From a checkpoint of a small masked image model: width 384, 195000 training examples.
Rows from block 3 of a small masked image model, named by matrix and row number. Rows with one number within an expert belong to one neuron, the router's apart. Each number is 128 + 32 x the weight over its row's rms, rounded and kept within 0 to 255. All counts start at 0. Numbers have three digits each.
Before each expert's rows are labels from the 100 images, of 14848, where the router gives the expert most weight on average: "responds to" is what is common among them. Only what is clearly more common there than usual is listed. The data: procedural textures in two colours, tilted and lit. In brackets: how many of the 100.
# router: router (model.blocks.3.mlp.router.weight, 4x384, trained with AdamW), inputs 86-128
# up: expert up (model.blocks.3.mlp.up, 4x768x384), inputs 86-128
# down: expert down (model.blocks.3.mlp.down, 4x384x768, transposed), outputs 86-128

# expert 2
responds to: fine scale (83); crosshatched (39)
router.2:132093191173131072113088138187138102100119154141129116138106135144111133114113063141127113128139140135126148090156111121137139161
up.0:115091178162193140102142110130156121121097142123107072133151162091151107156097130151091029176149143133095124087167071148106104100
down.0:103136085102079111108098094131138136166082139128148110126121114137116118151112119078123141199122067172115101097168116103148126105
up.1:192130128133168100159146126116108110085178151119173155187116120114185161152107065184155133119089131120121152140102149160185126091
down.1:101166097156118145101083148113144153159123093143102122114099140092113090131128140060087140140137149123167111076131124084104112123
up.2:117145133082168124092059128172087094148123086138056092180152129128168107132111149112149155175149185166143136142137104134162144132
down.2:202139098101089145207178126088163149141187144128163138085105108160073112142128142112094062182109075112113110166090121117061091153
up.3:125126134094166088133097081098134065131158100073091053114108091104171153092084091166146118176159114090170143103114196121134115111
down.3:132126108148144154141083089181097183103122198097177140095155141128093138069148098091145151092126118134132113170108096149153095092
up.4:148135099157022126105069062127110168176142145103121129113094096114116079100125155163131122081122160142105130140150132106124164084
down.4:090073171118171079088117105133062096117148159099075107181094075159140133177165133084144149119089092104200114134094099149056062150
up.5:136139078169127169112167164097139116103141131135159109143127156197142166079112113106162140132081089074166127139117169133182086159
down.5:105121134132156108107157105132169107130069096073130118128128163116204110147143106119150108184141109117129134050104158162135130191
up.6:138177121078217115131113119070127121170105108067174130063168079142123223204132209128114090161130109054133088168114142102087115101
down.6:098138152092093151119138109131136112120110142158065115195119163145179166142126124099005121136085240151132152093169107105120157103
up.7:082071147149150173113156072106108146198130206103118086128171105100177166113102122147202121136167084121102117133119115162183165131
down.7:073127173183163202096119051089141119167101168075140083139130136072126175131131158172155126089075112104118106157101145121126104146
up.8:147121129104132099117120157144121159138109094166132073115111142150132171189097063148129150138103158209088144104146167172076159136
down.8:166182151118141146152153119112100060175075178163116224139118100114146130097121138098106109195128138105083159108086092078082150136
up.9:113094093105189088106141150089115191121181127164086132204147097115084094123217090120146174139125171127121153088145173121104107067
down.9:140106142141112105088113099144157080077130133104121148117150147108163145117077136098097097147108106112158146159094127136108115155
up.10:136116105081107129112130063136148151137167122126118121105117097124132102177137145080175111073162124088177114109079101131132112128
down.10:152127150157202201144125208173098130138085141100150097103088146131129160085160149136166156124153171121099101102124138123193138105
up.11:131138116092098130137139091115099132139090093113136116127138158147124075088126100123125113119073089073143129064141129134086164118
down.11:116131131151175151147153179117145128134088157106129149169137162101203166183095137141139149112188158142079100131144115153119101150
up.12:128061064149171143149121131170144102175135107176103151179053113096183186117130111087123122093127114140135109139130145142099159162
down.12:131157200134125157129181138096081188102102131061146141097116115161110127079128086136182139129099084094136177163104088100071138125
up.13:173122202156107148142081149152087125157122099142120137041149161129138143140077150109140115140128090088114114146065148093154122086
down.13:092147073115122091119138081075154081076135113120097138155100125140124139148183119202133101126159187197130176087104115118117148167
up.14:160171103190216115118073183161176135195103120159178130124173115121081090110100064125128186107149137111121109099104163114177104098
down.14:081084089068081181114161120148038118079152157123122123178165094083177191171126106129114118130163138175106090140146173102133127093
up.15:217138136115119121140113140122105137158194101103154100155091117100093101163117068115107106138096127170185117158100143152178083146
down.15:058148121125109158108105107123158117127079159143140150137151090145113103091104191125166140148126120096086166101109158126066165070
up.16:090151128147147134141153119139108150130152145154167123129142170078135218090092075078123156086121135102137179130160171177109160127
down.16:109185106119157130085151169128114084111103067161101144143101136140178167168170180149147114126096139115157169137143111139123146110
up.17:176053131155146078095151137096139123131121153060113061140090109086128091123149078142117144143105088132150163145163175130085091113
down.17:068136110076158183150065128153117154116131104173113204130189083149147121139090168190140128104134134183128086133104123100130152116
up.18:151156137098126061127154093083147142181108170182151090142150158120098127137174146154153112144105101133142106093187075069138138119
down.18:119153134143127121116158119127080142112078152171117165145100135128130151160103129161121133113115103120140189178105148103127140138
up.19:149154158057140154107064126162120067145132181132135133137173118136144161175107099070095057152159151137137106114160151102093134132
down.19:114093120139122172155138102143124161120140115156116041088110147125133114135159109156095161146119146097135125122168090172184100096
up.20:119135112073198149115139193109149148193104120139153175117143069117114176167175126094147111140166088141111111130103170219161125115
down.20:137158126162054131147128133182092112125143167118153122132140142130088130079087147151127110114157127099139174139165107100081120117
up.21:127114124120120103061084147112216080057168113168124074135084109061116168154071097130132097149107125140113138117177109143122158172
down.21:151130096146076173109124112155106117140136130142118124074095119107150107113182119106167154134129144134097159099127093161085075120
up.22:076098096134116190165062149122109125110116172136132074170148194162107145154144109117134077175168125129193119104059202155099124166
down.22:129151079147181117137106111175139122139161140124131109058129136102154150126102112169089137086157095134087169176104091134112115073
up.23:169110105061121083163198195133127128148056152151092137158196099114110139083103177136160128119122162044129031150151168098171139123
down.23:132170088160159197140124090170101137156164163135123156113156130113141158108140215161058117110138152141090098151145069120086131145
up.24:151095096154127109146110087147167129127115147102112109126117121136136127138103088062130181150147150106144143151135126122054090126
down.24:077140167173128117116123139058096138118114087089121130177140164126135159060142062133132116194131135145124138152172124121144091100
up.25:145113109090127117149073083112155139089118080086119140106184124191145119143140166149091159140162187067176082142127119083079116150
down.25:124124149127147141114141182124131150120179125178079145125135152153158119115133106122131163122118119175099106148082157139156102137
up.26:166113161219092102088114107085126162135135166110113132074154108107118122121117065117079106044162099097099088109081155174115179148
down.26:083153122109114247078076092065122098151091093063178148187124121133139137083157152171171172152097146112126132112136162081173150060
up.27:141128136164120084098165111154137071107105154153112085120141122146114139134138174129173120091153070203139143141178107138062095184
down.27:183086159127172138124106117083143140113162086124084123149150115095109126064050104102072156113138123047136175151083116089169154120
up.28:108165102121181116075161129059151135064093177134169118142142172079127104110177126176117151136136128094118125098121124158151157111
down.28:136150092062140111139134111165158106136188162134058110129123124160142164136132171133149104110144091144124141135141140123088082114
up.29:092128165143091128110110146118176061082124162129203093110105115119138147117165138194151142175106163162122119162180145166200128103
down.29:136115121077128139134144134139157083146085077162127157150132165108146120133112108087100131112109107118099091072133087170090181177
up.30:103075152102176139206103169107132141187082152072131116169144075125113123131144143055168104097159132120108113063152094080135131127
down.30:091132096179091137139104073107097134107110155202124125171110124170135187148119115164108139157114143167116198168138096096123157080
up.31:124165148102157136087135108130146123149161119155110147086113178133123125130108116136148122159115122130138142129080139161152187140
down.31:167114168137109139122165092113136156143120107112151172142172153121135200149151157113127055155110159172120126145083138113110119100
up.32:142087124113116124132172151122186106114175147148110119206170157082133148164150130105112070140139127137185085138130118148115073173
down.32:144184122112133088148104170125132141122103122073132120075103118128150111092050106114143190136055113124103242156158134154118115055

# expert 0
responds to: coarse scale (89); purple (36); spiral (29)
router.0:134169054148115190115170158082109133145147055119102128138166119111145126140166156136128110151113114099110111136080164096159129095
up.0:122188104158121137091143095131137142166129117134138132166190134074080085147104089125119173144186156131120111128148094125130148130
down.0:118124101135153137122104108158192121090154160148075171108111113173116136101182140075057120166087072107144186136137153148079057160
up.1:122056167087097146132170097158126169176123059100087172126118126128090162103096115174103136153112123137122117168146101122164113083
down.1:097087131194117121081130130156113111101108105172113111067124135158181134115075109137134093069057113140086129136115107110134092104
up.2:151127116141107145131084073147168155089092131150143091108122128085148145122142240139067063132064152113037072099132145122122093148
down.2:130185148093178146096104156149174132113129144107159162143159121136081126157115137127048127191146149120086144143197156189103131136
up.3:160117095172153130146142124083055138136116163143083108129174174094112124160099156116146104121101105125111107111091165157119121118
down.3:151145103141168130182168077102149127121116098087117106111104165118161158109192106146157148125212125104127150158101120147145116130
up.4:119131126147072129072133130127173111169144161151110122145194119183129129081189102113183104084099119098122136125094154088099079105
down.4:136083161125149130150161129099109122120152128163099137081128096147080132116123155074110106106202127143116085073118115140200130142
up.5:132102139045093118135151173079137103109106113087124190171124147112138118093094110136099156154079196098109131164139119121090117131
down.5:113141114125141097133124108120099143120183159107069113075154166178139150168085173129090109088185133156085091158143135121149126102
up.6:104106071133125184134065184108161156140072087156149104182053164114108120117160122155073209134104091119115124123115160101127053136
down.6:154098153180117137184117080175128169145150148093119171158180120161112080113095135105124126143096160060165169170112106127138149083
up.7:100127166102099157134075162097127161117139090106151106172107144119145123132154170132106131115065162144102182132129167116205156107
down.7:158102055128193152105131153118137087186124081122111125151158172120150189141121116126103096110167122111187082119094142168070145086
up.8:131135166153099061088149148146093125115110118137059086076158077152159127088122150169083158220159157155156153126151118099122122086
down.8:153129084128085158144123062103093072160096131089157100105169127130144121193159095102161125064101060114074149107147122155137104112
up.9:165094179148101127101133132085139147125117161107145091090177126122143088124129106207172118143225162170128081133149102141148150106
down.9:095122137131158039124093119124141143155120141143143059100163113117110089111094082126111185145197085203145085144128177102156122151
up.10:120135076093196153116106115165154147109123173121120137099147124196144122094184091128137173084168150126060158164125198105114105150
down.10:164135109114133161127126132085071080128115123107114094206122107136143122135141125143159093145130105157188148131132116146110127074
up.11:082105134078116120133116117157141116175068116120138161152140102175159148125111102138208121080105130110141093169146094133144182169
down.11:107147151154079090105127161135123145190145129065200151119110072081068132151105148114173135132159164134076079172129138169117096140
up.12:136131169153103100146111136109114157128103106119157229156134061169137153096092096129122158157167113116145078133167182146119103137
down.12:122179076141102100100081088124127130121066132155088150112152127173149099091173087092156175126144093104142158144085135171071096148
up.13:060063069177182128193130111095089160159151158084105116134070110179085105138125171102149118106106183163162149107102138136090069096
down.13:148116133153134107124127174145175149097099158131155182118135164110210098163062202092119145119132147185134105153133086128103129095
up.14:123159061136106089170139128131115145134118120086102145099136064159123138130101141142106112216147098159108147175114103131120149088
down.14:090096184140095144110139110125084109180139093085138132080204138142097069148100198145154093115108145161133154146129088085113114130
up.15:071123157166106118155100149135114135106113103135081087127066116140129125127119122129110149174078038090110184099133136122131075151
down.15:164178074118173138124133099124167123150180128155157163154145130083132144130087135122156107145097126203118109189148142132130141110
up.16:127183186077132134151112148104104148122167128182118106133139150137156143091129163133148081100128121146157126191103120056091131207
down.16:074081106149184187131119108142087190124133168139155087108145100075116111142103134161200127095141129110138144105179155129129099118
up.17:138125143129127109204179180143149134168144126185108109134133138138105159150147138101139083187145136139169111154162072163102100183
down.17:085085123130146157120101087112102105160097120184116144073158120112130116133129127087138166127154139123088178131150156119162109113
up.18:153122101133139117083101169180185128140149027125119138187126094107120128094147102113133172085152077153125077129156181059157149120
down.18:134132142181109121173140075112131094151193159112115169096117102106143134120113165138123058100147098049109172135126112129113140145
up.19:128128137200132175138092136094113082147152199187168062192149160123138123139156106100112155105157073121132151110155116147126127087
down.19:147103112102107116083184139112159148127132087101119204088122100130097183093149093185127101105111151085118132153081128091099111159
up.20:134122160138121142141093152160188169142078106128059115170084155079102176097097161138043167103107100127160088120084097128125072093
down.20:125070106130064128111179113091175126165106131150153096138114145087097159125127077111140104140139130091170165127077148176142119153
up.21:127161123092155075133156166124146142076123088145187099148121092176201119084138131200074115158093128094102111125080093151103116142
down.21:134171081077089178117089073138140102160122134145048142113086104136143154181143075087177131113141120152125128141166129097142122186
up.22:118136176168139140113102170170077139122091148109113162084146108113104099106153148122139086140144150154131096164138095124118113160
down.22:149148096095154095097084151086192085153114108125150138117161108095123153158109122120089163158171090102140123087138135144116163107
up.23:118060120126113140118165153087180085095167123098136158116173159126050169126117097125213113136174099123145089149147122123101117174
down.23:172181176143139104146145066183173083104114159133144080163128116164092134172066208145041104163089183095145127129107043106125159108
up.24:093109139068155164156093139156086204100060164092149134157148104180130156110129171117129111075120162127089131139115118180151122155
down.24:156125132091141135090080129171147084084142076146095135143169151086174096111115062110159117143182134136107099100073149173156176099
up.25:165092135112162165060037106160069156166120118151051141161152140145132151107123104161144135115178144148149118134101171116120149119
down.25:146142100122155095186142096129136165179118080090179155151100121131142094089123091103157113110092141096092141079115114128177129207
up.26:153172153159166122200141130114108114211116134117146092140134060131134162145159218103132119106148102116107092111094162127158102123
down.26:124153152092164139114118118123129107157140101122119090106124157073111096149162103138131095112146093185139110102154122123129117153
up.27:094121101141150118138123152099103134147106079093060097162154125130154129139113169104138111169070127127177110224126127130160108107
down.27:109158086152110072168091149143159136131135182058165134095117148129097134106170139089163118133130150073058186119074119129152141092
up.28:167161137129122165117109159171105143178174074162107126146123119160131161122160110082137129135207144105142097096136085171175116135
down.28:112119133125107142138086170148144128037143142117085167098150148143171122134106175163093169131154082076098107118115167158082125170
up.29:140152111078132064148160110163190143105171128120122103096169164112132135124140110210182138139135152086146102216137094152176132103
down.29:076087134155095137146172093151098148094076139105228144148172137122105134134180116153105140106175102171129110145131103096145061183
up.30:121129123188154177083118137095157175164099177143127136110132114085123118081108143089140135105126115123129128114181123178099153127
down.30:152119139080128103184111116163164045113162109108159106154139158190135108166126182157161129139145129152101142132114093071146149101
up.31:137133070128167148109111098104151129148157082117132161079125141145194121134123116128130060122147184097136062172169122079157122199
down.31:177102107133080074167127168078122163183141131131158148087088125095137116056110139098149177169115092125142150109140184139108132148
up.32:146085194110095126168147150126150112143167141103127175078173092123121101078160150104154170129130107133096154146112117110124136092
down.32:177137084173150103079091124161115157138103075183166105158116176189155129130059122139155084103112194119162147149150097127132161111

# expert 3
responds to: purple (55); pink (44); furry (34); ground colour: pink (30)
router.3:126096122129127121143131125116151204113070098143106173112096117133120077161116156151145091091142131108117114142113139098145127100
up.0:130155157123104109164115186186106088145103048128230247197147134131127128116122117126129133122122145103163115202125129112115124126
down.0:117101083134155087111131125121144140146096215096077093102103089111111096136095121105159095102134111143135172044150096188138109112
up.1:086177079113101096100116103103131162131077118129171130143114065144137089088160132076128148098126155084119096100110139100167130157
down.1:104122141124096094127067106108103104094156066096182138100131104122177120084174114110143178120101142109142097097110140088049148075
up.2:136067103138112092127101170143086142152113122070103153137100084131089097171156146072146155126127075190135119107116127080094071094
down.2:115198169147107142129154094123149111122129128210139134125172105136166141142140145159100075103145138085142172162129101139152167146
up.3:164123142079109089124129105116149104134145102132090172134092138082124131124149140168205120106075183073190166204045114107054153145
down.3:139086134104061158109055083074112171126119126133159116096159146158098131142165172107086159126169113156170110095168107136105062199
up.4:190132116093167069125126145111080201167098130133128134176131091111074084148080183147135128140089158091161139122097110138126122048
down.4:117183094146083122116172152141166052117128163093120110067156132134167187134158131106160105139101118066108186096177144112111053193
up.5:198113133156091147132143097127117141134129117148122139186136200135094158108128200125107067137206141114159060155168116120178116184
down.5:076128136137166093095178129182138091144127123109170106083136165142115080122090139057178206126153153146086138144109137167144126137
up.6:170142164169137176165125149156096151095074106111070158156114168128156160125059100130168112092142123113154176139143182103173146072
down.6:154113106093130112123079065068116135148206149132161175107154136155070221078190077099124095104109090087158129108128173122088201153
up.7:128157134166158093211123166137076180160124158144162114155096101154174103126162127123121164130125143115125091145039125119059141132
down.7:134093129095115120089161099129174119153136147094098112162150181103102178168083125138145105075101103133127123139171118094156142106
up.8:179117125112122150214110110101104139125142143106141184094106140138161181072102120110159108030077112103133108154118104167141097163
down.8:096146199094140131117139144195135138126170117178149075132150112110085046184082070100136162148207128121095143148129137150119137087
up.9:111137113118088113142174126123135114074119167154164140144123173118122122142172123135153117088154155151116105111147104117159097171
down.9:155030103215104118133097160133118189136120152103103108174150141140147067106116164117115113121082166116186135147140155137092152117
up.10:090143163126169147149072197180152205140132128156157096192085160126185077168078125148138179135118140185218128147194088114121113150
down.10:156130091105110112119130130150101044145073112123111112086189122126117119104185122125089105140159094140133156182072135152146146088
up.11:136155166112103154158047097101107164133134150103123079193171068134144145134118113195104102143070150133156142101175112128115129127
down.11:159124123088129103126196130132101136095095069130108153132108164133133137128085149120137132154167113114104110191148113195155159103
up.12:084099099114097067116140150125163098135105143107104130097138120101125149096126170122132092147173150081118103111161122165129116160
down.12:157131149129135174118116123085148161165112043137147140117149150077080158088064125141090154108136157097169172175120136143114125049
up.13:158133165190141126145094089098061069116117150153155080102110033149074147100141099127147139078084176106100100111129059125153108213
down.13:124130146083091115140144197124114075150139179109165202143105130133117138086090116157141107149102127144149110049142126186130110119
up.14:167087151119171083122153177081079158143138137085085139152106172116145203154099166138157136157138089197110187128185118133131131181
down.14:106176100048155082168140120173148117103104105041097158122178106200167096165101118099148189171152122122145222104198165105110124075
up.15:131091143070091072132118094112127130185138137142144105120093062162154138144140163122101114103138132107172117082138163156090142127
down.15:128167110117132100200150086185109117079103158197096126118168171082110100152098169145148124081069130121114074122116048139123112109
up.16:113161146147084136149134130158107158081114143151133121147171138072170175162116082122129124168113168075144161118127150150129094128
down.16:159113163113091119187143133126148111129118063135139191094074138165056129106072173129096100136143075135089114083069127128181093192
up.17:090063104129122115167201145168063175075080130118174086157115089149136134119148146177073072157183142152128120110131172094195110111
down.17:096174124150164124143148119106155120200161153118043126107157152153153093127157179170121131164166074142053160149174080099010178167
up.18:146078119134153140061116141134130085128072082103152061153190101147095188170155174108132137074104183163184140098075123065159126106
down.18:141083102110149108129134166141110157140150122120023122145180180121084107103145115101133132187158124121177153086159092070097099122
up.19:078167090174099179118114088086118137108072104106116168120093103131115164072102105181132061083115112125140138087130159088136069150
down.19:161095121128137137141157129134188109132136145138169140109160149124122083099155131133169143073111150157147163173159127121161117151
up.20:221071151114148126160164137117144108161079136084186148151149120112110101113062140123108094114169133117164118108132127158104153149
down.20:102140134161143132208153132076149181216116113118099135115128112075142102104164128094188107127128165065122089190150130126110088094
up.21:131107147100181097162128131104086145113147141113149210138169112117153100153153153150084055145170102092109110132128082115163079126
down.21:086145117112096115137103160135183128138113207143093071099123086094094132105118149094178223165111146148109133142116112152138153103
up.22:117054101139151171140131118124161162065117194140125147089055140104172143146087162126084156130116115108112109113106146113136062141
down.22:130149211136187070135103147153135142195149141165123144155134082158100116179151095119140145118095108142144141164102136143117181122
up.23:183116087121111121118159087116180142074126134124073176164126146076106177103091128142172094175136121151140117149100146132154111161
down.23:127145104116145102151217145167154150171081154138182081207124112141129140125116063077201113129152084118163150126132054148124105146
up.24:122087147149069157087100161123133163107106130161116208145114140083087159145139086168158148200066144089092134089135161095093142117
down.24:185120127153086163171156112154155137143162094143162093139115140110115105158123124135098087176122118159122089090153102162093087123
up.25:100127143150133140135103146114135120138141126149124141124096129155176218116151170121097144082076178147160141110202160123137109129
down.25:084078128161174131137134128178101110094084097137113088110124071106096077202143105167174175132141170124098102091117123150135120093
up.26:097108109084088130149100192123063110101079111103123143132081104223105152129096183128088114112170165106106090132158153183190120149
down.26:162158118111201161072164130152123136136166114144154128159150096083187092107145120141126125126138181148154103135099117110167102181
up.27:086126125131123116189142143146127145110138106113054095095086180161111150075099106124066096129111172160176162178139147100100079119
down.27:139117093103146084112112113121141142080108108103175142186156101114145132144105146103187152132113128124074158095112149116097080142
up.28:149115107129089172149153086141094153132157161103099137112117125170158135131140147131146098178146131071126152161126140172129150127
down.28:093136110121114110116118158115108072194118101152142120124115152141097140176143109093106142125116101199088130114078133097149139076
up.29:125152092138144083082119203166128127155194165142129131154101163143138100150173094081156086194189132129093143157172128141122170129
down.29:142111119113132168183131108141103152149174136094112126112130130090146152147130154092114162104090127126136166167104088139129139150
up.30:108136143141139160139085121102164151166101111099107210079078174106069167122078134167176078071129121147143148172123173137198115149
down.30:156118126135089129117153179099155111153122169116160146137100125147096119081151155094095069081104077096113085129126097097052096140
up.31:118082131125114104167097202123085145134174138159149150110110153109103174052109125120165097078089112144176148124126165083163093065
down.31:099170158174157072173185125112135098108099134138094143136116056077139086116046106155103109183137134153134068102131204181129158105
up.32:162075108127110094157100134192138140147115155169181120164145109106094161099171109131138178105107161116141104100163095139123101175
down.32:076163132122210118150087113147087089137115138121147092098144110115161152129098077105111160154138143112139145121103158119153061144

# expert 1
responds to: crumpled (84); yellow (46); orange (41); ground colour: orange (34)
router.1:120140122104101159135083056135129048137171161097162156096172107141098132097146143103163170163154139139153142042159129184127114197
up.0:117083126072137131128128090100126110129131137102165197101075184114183172126097071095191158132111035177158125115120144159153130117
down.0:133152161113093127122128182153161123148149072136133173151151140168139122152151129151084145107087134108115086163084097115136090153
up.1:125120126150130111136195122055193120149110134127188151133188103110132162074114135131144151152092137157202059101159089172108057114
down.1:125121115127099144088127158128125121122160138074127095137113164159087122157150146107098114147136132157062158129046147095181170100
up.2:150124134163150156123130057121089169152125119109082192104076119098126156070189144088128064151095181155127182148116069132102102106
down.2:154119098145144123110120122114184091037147118135160145126139107129143149153072156185165187142185141077163106127158182094131118130
up.3:134127191171074109120089095116128136149173169137151090151178116189066093108125079160077163075077154132151077119053109177162144172
down.3:135136136057135103202173117118082163078095136142098118205133105135164179091146148105088145104110174097130099171146166104168115119
up.4:111153180119070100078128146150048135144112128065129127122134124111053124095124150137109129102083109125141112075099131123136105131
down.4:090117089173099089163191147180079122114113151113168168138146102112138152107127118125130141142103121096141117146079108128093112121
up.5:097133163150117110177103141140116152125123137108170125165138124115061194161111125131098067140126159107120086142156068129139071123
down.5:082168124102133097145127124142065126130065169128077145122129141114141152132169089117131192151121050154117194090096103176099147118
up.6:233113077100155095139146161093090091074140140110138113156089073150133127079170099093117121134085109129115139189157157139081099144
down.6:081166131166123124075094067183136107157101135098125124080159150046125134179117136133134062098152112149104146061117089137158142121
up.7:129117141144151122154172121135102139090124190105060089131103158054185166153160088169171135120157132095168126137112115129094141087
down.7:142076131161124128112108137167143082152165116166130146028172109174109138128164145091053102101135127166095082131166123165113141151
up.8:136158117166114110088048137107138145183070119122117138162129148132120131106149150159122158137141119105120145154141211189161171136
down.8:161107114103099106139081126110064173159138110142076115173110118111128139107137146161138107125117122130077124150158146162112117160
up.9:150164071192142126158102133088090140105180134150153106190143107120148162156125192077073133139180107141090138101109163159188090114
down.9:090138119127098112161163114166176128128141168174102190067089135167164101091165142148112100090113137091114184105129128121072130141
up.10:097064170142157124177169190120137164151064097194113136171122186115097085182164098160153130129159153127162114139150147112121131086
down.10:176170129144158150116079136175145103094182162148144128085043082158100127059119163138095186113128088115107140115094169109131124119
up.11:153160104109157186152205152139185124125073094131144104130100150184135170139150136071108117153103121112088157209129130143124162145
down.11:094087144128098176141121076161157122096125125102117089096098120047111149175090181158083146151136189152098031114125100137162164200
up.12:161122200155058151121119107106125117154162146113107106171134116185166157126132126089167115117104128156080105142145117127141185163
down.12:143080157151122174121178135122085140148061116086108130142106116148154173096176152070098151117079064093066075166150162103087146168
up.13:166100193126097116150147077159089147127111148100162110061175091122093149156168102080101089141122195085103169048107143085136090162
down.13:149094090120075103089092176158088097087187146115124088159156092084118112113084157151192176119155085183084147187122128155101103122
up.14:065155150136134099119150132120095191133147111132081160111137149081114165146140080147130118156097155185082108132115129122127184143
down.14:155119128091154069102143139129164165099143122086152080149153122189173107136176172123136081089116132081129122125144107114138128123
up.15:182116136066104131164074140139078134111128165091116106140115174123146119174169128118138092122155104055103158111110151095163158113
down.15:142150101171125138086191185151188151144120093083161101127142085152120150135089124127113143153127130201150071106133153127098088171
up.16:132093112097119159083153179085137090187113172156122072105153057185137149142174111153095127085111163099067097146147144161105072061
down.16:144116144177135105191103095088123162102155095091159190153128133088152059084104163086125132154161123125171165089149111080193166185
up.17:130129175149141111119100041092073173083118156164117142140081090114228147148131179109126154119152173164160115172135108174171120120
down.17:154145133114100123082120098151099082072135188118160135098112163188138127077149130119093156131118135160064163091122152145060119129
up.18:163126148143089122121119177109128132162210195142098179149141116140113098078101143199172150092117133177115073152120128110143123180
down.18:079116099178138185119116131123152123162067089082130121117164114111110163148090154108131097109136108056115198085095148143156121134
up.19:137106083079163129132150077123126146127085144141141114059153186134141135107087115157159147155132041090212149140082154131131153123
down.19:138096135142128132162129160129121189118054130171074124197093117092133136133164089110119116139115182178062121112132104149125096111
up.20:137139116120164135102079109141138128083140115153154079083126146093103153068089148126115169137114146148133143095126173120214117143
down.20:132108140090097120140126170148108149136148201112129129035143105144094124106167127095082125158097117152163140142102153132130132136
up.21:102187050124129113140112093121145084150135106133122125079139144185127143154127118125015158111130143139145145112146122050137203127
down.21:070150141104154138089118115140059129082156088164061162166142092089188050047139108123096140112093074120155162124116130101175154128
up.22:160132145185083125179118101135109159110166134128135150131104117192101137145117171107054130118145103151137111150128135073132163135
down.22:115160128112130098140096179154133122182055137112169104049140082078132138128131116095110136185112101110149165127131127164140168139
up.23:117096098199075123146127148195112091152120115054087121163149103220124168139085102076107099091139156159144097121110162129101128155
down.23:134144114081171144096138154144145138111143145195128175097114128066068071138181157203124130130123076140116144119148136137115171149
up.24:152126191128120140144150116143120176157185139202150086161151136139137171146144093149148118119110093163109058160135093192174197165
down.24:129170076085151123113175167138125087148107117089142121145175184164115121036187085162186138154134105129123129114172130111113107040
up.25:148121134119133184157164144144156088211113111184141116166126129186159141078164128150139111132132156088135096117159123148216140086
down.25:150105170120152085113067144112098125146176110157064150134113188144175126138118068105153074140140105102107167178104090098078113037
up.26:129189182118119132136122064170117135131174110118106156153165136099136092124134155156127128135096145164101118083081111168186127120
down.26:147106102136147064139116138141110127121100112152106178135102204118089114181169128164116128134150126107136168125116149176159105104
up.27:090160126121115124166133107181169141148149073175148106073059102078129122073118117108145125102130168088119111217128096095151179081
down.27:137154114110109077128111126188167104111156201122141103175112145157126122134144152128065149112146120136166109196082138062118184148
up.28:150136131105192071081153103161097120134166144167114090122148153109114084131122149154137109173114187114129112130099158103180163107
down.28:160136093096082128102136102106134104185117152093161115032133060152141078143178126088169083153184077088141138109129090100162106102
up.29:056090182142117144098088187180184102162136111083078111085123155168157114093134089137109166134115154132157165142087123143133111132
down.29:168113064087122153167119153133081135116238092122157193189144108084133099106115135093102130090087116078090192136124157097128070141
up.30:136062126084129112197109108110158145143118117126152091103147128113099130115113110147138171127089129152126109067138147136130182125
down.30:118179178135080131133129128137125130163087148129196151113087098167071131135197125132041115150103128136103183172169108133121080177
up.31:102196029134158098088086138121111117145123163111156147073138066094139158102078151088178187119115106195147194124111120135121152146
down.31:104021188118097190119179134127090141185161118139170133132136135122132121152146111208086125162113093031114108148088161164102110134
up.32:162127153110104093102150091145150108088067138135123113135148086191144130121140092122127100126125128134080137113186122121089066175
down.32:160090095121096106136109095054118114177195118097143189083185155079086112150113152121172149116143115202139137115069136139124198117